Weights of a small audio frame classifier: widths [192, 192, 192, 192].
Rows from block 8, named by matrix and row number. Each number is 500 + 50 x the weight over its row's rms, rounded and kept within 0 to 999. All counts start at 0. Numbers have three digits each.
# convs2: project pointwise conv (model.blocks.8.convs.2.weight, 192x768x1), inputs 320-383
convs2.6:466456425454474590486547500490498532560530569447503482428393502530516496482474524513462446475431444442430519482480499567503518541521375429478514515516483464435437473549522566465480539489428479
convs2.7:517456456548578443518449516496446507554590488488463480492507512546434522531524469509515550462418480526548470459532386354464474524505515490491601518508525545676515429508507459524451428537411430
convs2.8:471521447526484508525542544500488539540532575428466528511488482448533482479455499424465454472474489494434557471544603581559476523591522495492488525498481532552521403524421506429447416600569440
convs2.9:551515489470553584558467527513548440504537407520455482529496598513506442534542428561439557509501532512464506462482466478370463601534507469519437415518403427494485450429515416492450574484503495
convs2.10:443468484566429458521543425515528465482554513537459451558560486502473416435494497522473501406491449527468566483524492421463529557421446493490499591527572435471472459516502488522537472492444484
convs2.11:587485509465476372524460492532529478438489548551467445438470487469515520379521503491477578498499516463499429486501547502478492519420430591417527400541488546446432454571533462480579449513499440
convs2.12:470536521410510516474526437581520509452545540572493376471460465499482441543531414472538513474390512522511543560588475582506508620537517442499456488530482506650534473402433511471534613463461405
convs2.13:497502470526501518501469416443517483577553408531540586488539442547501481456536527533445513507491484494584451481560433445465409599471480543497580492460605483447501495415504482462465428529511543
convs2.14:506540495542525423446540441531534492501574523488534627510454521502513469552530421489525555533519488496452523463477466414493445380388452603503497512471431536364533580459518428483474438453440492
convs2.15:481420577447504493523466524387532507495418453462512604461484465518472474503382514495467533418513551510481502557550494518548535479494496410539456481487437481558503512633529561486499531521574525
convs2.16:467461533498491578471458562550476455446439472506544505524537557435513555415566559529459542506445468498491456576459526543580512435485530454486466401465475536471484370484511532520549482475405490
convs2.17:549508518531505457561574535527534557538450575445480425574485558428538496586558410469489554505453515491545480541573473445445505511472410522607528495514486425518444536472517481462563470475468648
convs2.18:469477564447549526445507445486471447438464555541458526442546488435495519548508536497516457447518484490418537483551585415419459443416559500465413495552460506511395469651505539468586528456435458
convs2.19:501500575483528422493383538407434463510524434535512454508479557522446572491497476497464438503458489501424529491493520488559537444521514507463547524452532526516533553609483423523432473487524551
convs2.20:460523515440532539402437455483511475491451472542614525463484421574550513535426537397500544585516479517532462477490574543569494559526409546420537522507530507575413593454412542510471492452534444
convs2.21:491582559506480491414497493537496517507446493465453557579410575521512496470483473484531487514465460440611535452479488395539501526611501487479494452547452506452580479490478460477494552516551486
convs2.22:459553493535513488449542441582473483626449439489495477437553448556468484528502532499506504485492524457579424568474593466440482554579476579479425573443503598505487455573424491441469448549479454
convs2.23:551594481484477499527504497515618540581513394523427462480558473582407475539545574517501514485583495563479571465456534398461531503500604526513544572512480488551544563593530471549554469544501495
convs2.24:522537534518461520485537588413558535508431457492502452464482504447501497504410516552404474435394492509466483450492443504513566556465549523457492516538534572528524511560460418427440525546485525
convs2.25:567543516537490549421434517425405493534532494422517495473510509544505498520442409492583622525638476479402449381508516506466501599439415490486494449504518502550527473533467526409526523475498484
convs2.26:526404512517483455463515554564532491494423491490451470541461469530449486493437550436535511458557476488491446476481450440581490569524476526472472481549503521381440539380446406516537520507533520
convs2.27:532514488495516460446449505566569486548543458552560540554470452556522533505536569554527445453369501451521453520582483444453496420534602559460501520550492394542495470421501493549546373553454521
convs2.28:461467445486504549502492508515537425466527581518498514488481453543498358502526487420543479536471541537392409481519538461458426407557466401526616519551445473485511495568597533498548556538498469
convs2.29:496425504520623546433451533490458495527515582533508453460431501506473550369540556448562565532513459531579573488523447494447473414628548396561512554447410523531575590451535507427450511434444484
convs2.30:587456536473575437510452476490514454534499481468536419517556508516582563547562519469593431488491553506432452547478418581490543499462612556457390519525464442558554508531424522492492471460457577
convs2.31:501422520514509431455527502482466441452503548535472410522497464507476542510456460564528478505519461467314535505452549441485554449456482514446515442499469618531493498501454567514514526470557557
convs2.32:507452491515562499554493524483526442460481478576486522471369557529567478500572503456554482485429480482572534530468513506464536464447529508507476471509591573428556581627506469469538501526550541
convs2.33:523530476559469562546557532488436452486493443543598588521548513408437584578488487464530548563396508483515469423598436441505511410441320405506477527459579548557499544460499501470529578473504583
convs2.34:545471502521519541434498454545533470448475598490545489448564542508563517547552543510450461467554547515501475485487445548565442437512520523509489480550554527528489468466480485526556489543534543
convs2.35:527468464453520470502567489548527567528429471420427406465443449502556565502496522479517474478543488547480514532489427543466511521453531485492469511481596434541431438600492512440536445482508503
convs2.36:599471557501497554520512534415468476485450555460472471498530530507524473508558433485495538418564488514494504455494454557460412524461466468478568476463464496431537568492488518590482519515479545
convs2.37:518487535487511537482488512432469505509455446529457540463472531557495583472485448480506556423550492485446487536462476494488464497573515487517528546489563457381568600461511485594484475418416433
convs2.38:563474454517449501506613550514483513508449413535518605502518452554466518573401436589598542475494510534431487482529469517574533484522520596492498468557593498429487514491530545534489541614462473
convs2.39:544563506542529473481547521549517540452511501547493572544452479558484509447491540455486479523476564466502522480487528416558552493524487512585528509448509440423497568617511510545472412468536510
convs2.40:548512423460503495494509497422484419519476564491489478471489543408462445387547513526513401477489516556544546499473531540477491534520542527492423468607561482361537560516384533522480561449537486
convs2.41:475459465448418524498467488520498482409497474438541521548598505461491492563565473487493487553511467539462462523507415418398534572533448619464487436412487597595562544521435515434455511535593481
convs2.42:466459529553441434555459435463462428487511527476434420527463486531498458533441530460507417490451460460395507561548561504547523466540378494559500464468527580558442547524452531502527527502540580
convs2.43:489511496453491410436496405482479496501601496473504526458484445555502475515515449530540454475514451415600524485498513473494507572466566543482550515437518480510523408550554545432481507486463550
convs2.44:553542542506433525518526510546482564503439534525547444523458547427506509520474467526583420560518545485503518509482558480483527507487591439573491437556528522480476474491568414483513369451534494
convs2.45:539521458461441538365466520466554485413516518520438469544659503557498490505523355458432447443451463524497512511571494532526538441604488493468539531502547421462473444424598548495506520499463610
convs2.46:506565518478538431562617544517493436535631620464502523449485453545553429496582565464518568500523525473524511507539522448502445450543480539539469532504449468481512594425475426482530526496427468
convs2.47:505495515577456429473525507513336596531531536473476455560540556502409468498478631454432467557486567505475484560516548469519507464498530593476496514485565428475521564591492565544459459449486428
convs2.48:574518385493534561515483464577413481502547561490549515519457489456453511453491525516496546551580476466470501551563555579469499517448407550475509494480456534515443492556529540457480448509499492
convs2.49:520556572434527584509486554472498466477535477548522506570419541475504456496474582476450568529441490564504451424437466534504468448453576530495519492499464497484479463444483504490489438554489500
convs2.50:590473464488469452519508432493453468483495499540484425484541555470555485498477488535471593515585456570518468492488479495568508552543419562498500518421454499514439565541506569409555510469521487
convs2.51:536602480497566484539493473506605485420419545441524552480503527525439510547470509459567498506500492531522510494479531484577477567430390479455527466510610514490529469525444543504571585534548479
convs2.52:598536519582515380464488508548535514534490464501394548585472478546499459490536494462518381540521526467485497502512577519506474534520474528451560528547442440499530496531348510456481461485586456
convs2.53:542489535504545620456485556513494540561535400503468532544492467529523492507524530468546527467483449455447527447505544515545533508427457464502496555537481619360514540530538503489518449482449566
convs2.54:440480499509501540480517482473499564578479559596455437571457467419487478450490503466632494454506458488498455573524572505471529497391560457477517469429443536543415592447575557560577504518496461
convs2.55:548474483471521602495529425489512509495513494431486495476457518446567490546457466452384488566514453522547497512507498495499483593442515448546412454483518524488479448475446431561443511464516454
convs2.56:405586507539488504544484511419495520514537521463491439414470508521556526512469510507468527536443515494567466526487557556369472476493477450527455553430542475422539564533484521526477488525451460
convs2.57:491416544575439560482402417459421446509473524505546522516560497500454428530489461529455536476578543455412579538565562440452503547486538489512464514458552469570501442514632474474505443520483466
convs2.58:582446483456515503499584526543495492486522542514575525443554554464498551464459566524417538383459433594487460465532488407437557476496440566494505527484513493477548542464538514509472424493507544
convs2.59:567487489471422635441453476519382465482462463508503474581529496555540462481462508488472570571389544546495412463483513533521489492566502411498513540449558509563490515488468598540536406513545548
convs2.60:529560494472442484525482480436483474479514657559569529476550472469452439480466497547512485485443548494538499491538546553456492569447497563472536562605542545508549476511572518426498609494492583
convs2.61:493537535495507470476464531484511566410523534578491500439555582488467587522451472525426429503520507460491578484512517572470501420577488498504513514493484436586483491527579516534613455480509530
convs2.62:507543533442598516507468509469585507450484456448537429601475472545502498478442579476418508562515500524470408445399448497456574564491436435516473496461444491543576460566498490524512574421485494
convs2.63:531482555498469503551536474483519552558525520383503519490522523494400497517539416518531521482497542513466554572563449516434512400566506504519530427448514470604511475519550517525527519455547465
convs2.64:529511531450493516522452522520475533495505482526551571453480477543482582511568472475557481522547423524430409441539510484441520543408469484488437513526451506493516542446477446528465558524487468
convs2.65:471399473480576385448552556538547420565555533630522573496627600480534533467522523448420488464480493518511409521539482572506478518458550482444471587485500536635420509481516535501534487492516482
convs2.66:490488473409586427506562459565589539521595537498579539513489421553441506496554391424436580477433428526524504464569505583443510482443476474482443543520462566557468547469453405468552449465421545
convs2.67:569548366562478452467471507508490457486524392464489534525519450482540572428549415498484503488500553519507540483539468529435482492511507484516505468517506559460472415534473459499464612604610481
convs2.68:452391527495508674465418428548517506534455557449527485479531533530498465523468499459565480481469540466523471544450517563479503478536517516442483485480424553417453439387558501524496352464493508
convs2.69:530525521499454499528523591529444428557409417402552517546415507540540495533434364551471503480535486513450502494507478476441459569461551455497450578565477467489500485513495552567461602557558528
convs2.70:474413546411463521601521479462513465518544476482444535553506508502510500481482570512473496523621544501575493515519503412535462490543429468470521469491571540551624544441445510493575567495390506
convs2.71:487565433466534408432449518501416479513440494590516430482513489512513516529420538557432384527486508546561579575517473580470500533488536524563534553526499504498459546424450561469521489503518556
convs2.72:484506451486388501434533570474495472467489534536498464473414448493529512496469492483462567436510552507557568475549504544496545333442506446438532535560510570460543450542569512500414556495491532
convs2.73:545446491458511556492489462469478505495442510465411532525410448434472484451463431500545425487498444523482517515541487452455486453593505496513450479484479522508538483508440545551491451555404468
convs2.74:487487468467478496437516530480570456568583504555428577488431532465450491486468604536489452510452568486440501502480532472576501461507526563461595543546406468573466501518398507547524437489576447
convs2.75:446496568489418546625510545582447520489510408502469515517467515528514510514458503448486527568506487515527498548523533504533468467510417465572489480514426551532505439567568495471577519508454574
convs2.76:489519564556432423498567531364554384510525399471460566525480476500497581528553474523554438459470538599495528507530491475498413484428470432556517481578411475534485497517518463517540484490464464
convs2.77:550489406560528570480530523472509521474433525531557470568480485466512438529502479513538399417425560468465504504417575508577516488395539508461475530451417499547547464499482500505525552490541547
convs2.78:505460489466472524538507531508512483547514531501486444439483507523495570533592521505462553409437480535507547503517514435511474497470442550510492510561484484575429437536486498553509540491464483
convs2.79:513554514488518527524519466638515543497453437473516617467520525488526531519491486485515501533576425471569482460471497505578478518384599521597462463527509478535564542472525489554496503476473476
convs2.80:452587424431527519506474489503528439436521525582539646437542438515506445433485501494493493519548526439507519441580558531487511582488554526457515507488523634431519490575582480536537517441433579
convs2.81:546583504466549539519479522525501451499516454600612475447512536536523503428426488476488484436476451468521468485495549455566536556471561378536547540517407497512582462511505456497468549435401491
convs2.82:481561528464440505492462494547523475482479532490483538473500536481529492510640433519452483461498465561498502431511431531436453503563565485485501414515486530532532562462488539492648507574564566
convs2.83:557436552435455447533526381453446518496503468519476530499528462451515415519569419416527488464500446469509536548425570477538545549470491519514423516490534558524522456548577512460451521474480529
convs2.84:490592474554473482542459394434533512518486550541455604466534549501574575524514440427522545505460439556492511558424509499516476531529461565502512489493386553521542545549545513504501450501435584
convs2.85:506602483506482489417462517413472479610397473537411434539522531491509451529461486448477457407406412491435520509505466468453529534561528460558510475496459486520490424579519428507523528497482563
convs2.86:518490523503539522526463485525500568595530569631473540512491472494566496424499505585468453511546396506528476503464458466532448458548601571487513478480472418472510518482479546620482399554399471
convs2.87:598494483456500570563458502518567507459517518549480510484530479483482435479546478432407529506510514487518544514537584582504497431591446559515480536517487509524453577592475603448528435521450497
convs2.88:514632484565509481533483513541522443434520478490504537539493464487495510500529538542453497507568532511462493501451518494511455507487492526570550414541382441496571586444507435582534453490583435
convs2.89:546565554532588543495497500486506480499480588518507450551559436451479434450487434562485460510425515489555417480473452465485473447442575532538469521475495572583524526423449523539489540542458535
convs2.90:449460537485529505527447475441493511581489463477477500555525534550511510539425491447401523546487498519452554533432407473621441528507467466500535561462389464508467473544537536507509575445459440
convs2.91:442533462506502440555497480436419444505557455481456430488489504470419445462564498509550482460554492486523443435479374525469503470475491478496475524580543452421514475611480494473543509545461525
convs2.92:578509489469594573477532504482507491590508542429480466500523582490550415557427507516473380495511482464485460461501482450397538500471449518467496523450568587440567499581504520534487552429571504
convs2.93:512495501551536589464506521488403461460545496497575448455504481549537585530522416502461473475545447512463481462526465556548504480355492526547441486489529486397476484595571434528483484449436504
convs2.94:501541505510573526554537489505479438508425483501562467548486434479446480477493559489499536584400467564403551470502509589471474522702535471471578514516336501499524409547536435471505481487510504
convs2.95:532458515513537516492519457485542481536511531472525451455485502521468541578476518521561509465448485532437517513493426557425454595559496474475477495581456554600441358393466532514475520474448483
convs2.96:463480473477454419476415485436354547579534595494479465435534527483540515368417503434462542493469507461523424508477526475567477522511494503528514398451471477560529515473498451537512493545539488
convs2.97:502526538503446465467496458548490462513469518470643448507493476447498472584519428463595550556545484470418547492526558441524537468635520493558426577493450567455586493473539481522618570538593544
convs2.98:469488518534538463495456452532543606443458500500425521617587512495535396583468534537326593502499524484504494584434439482421425494508475471509499472539478479470524412539515505586493541518577492
convs2.99:447501546521557513485509527553423446526550426565502554492584425449463513572511436506591445534614519455486450530495509503523481437419389473471441523538514459562479484552523568507548497386427462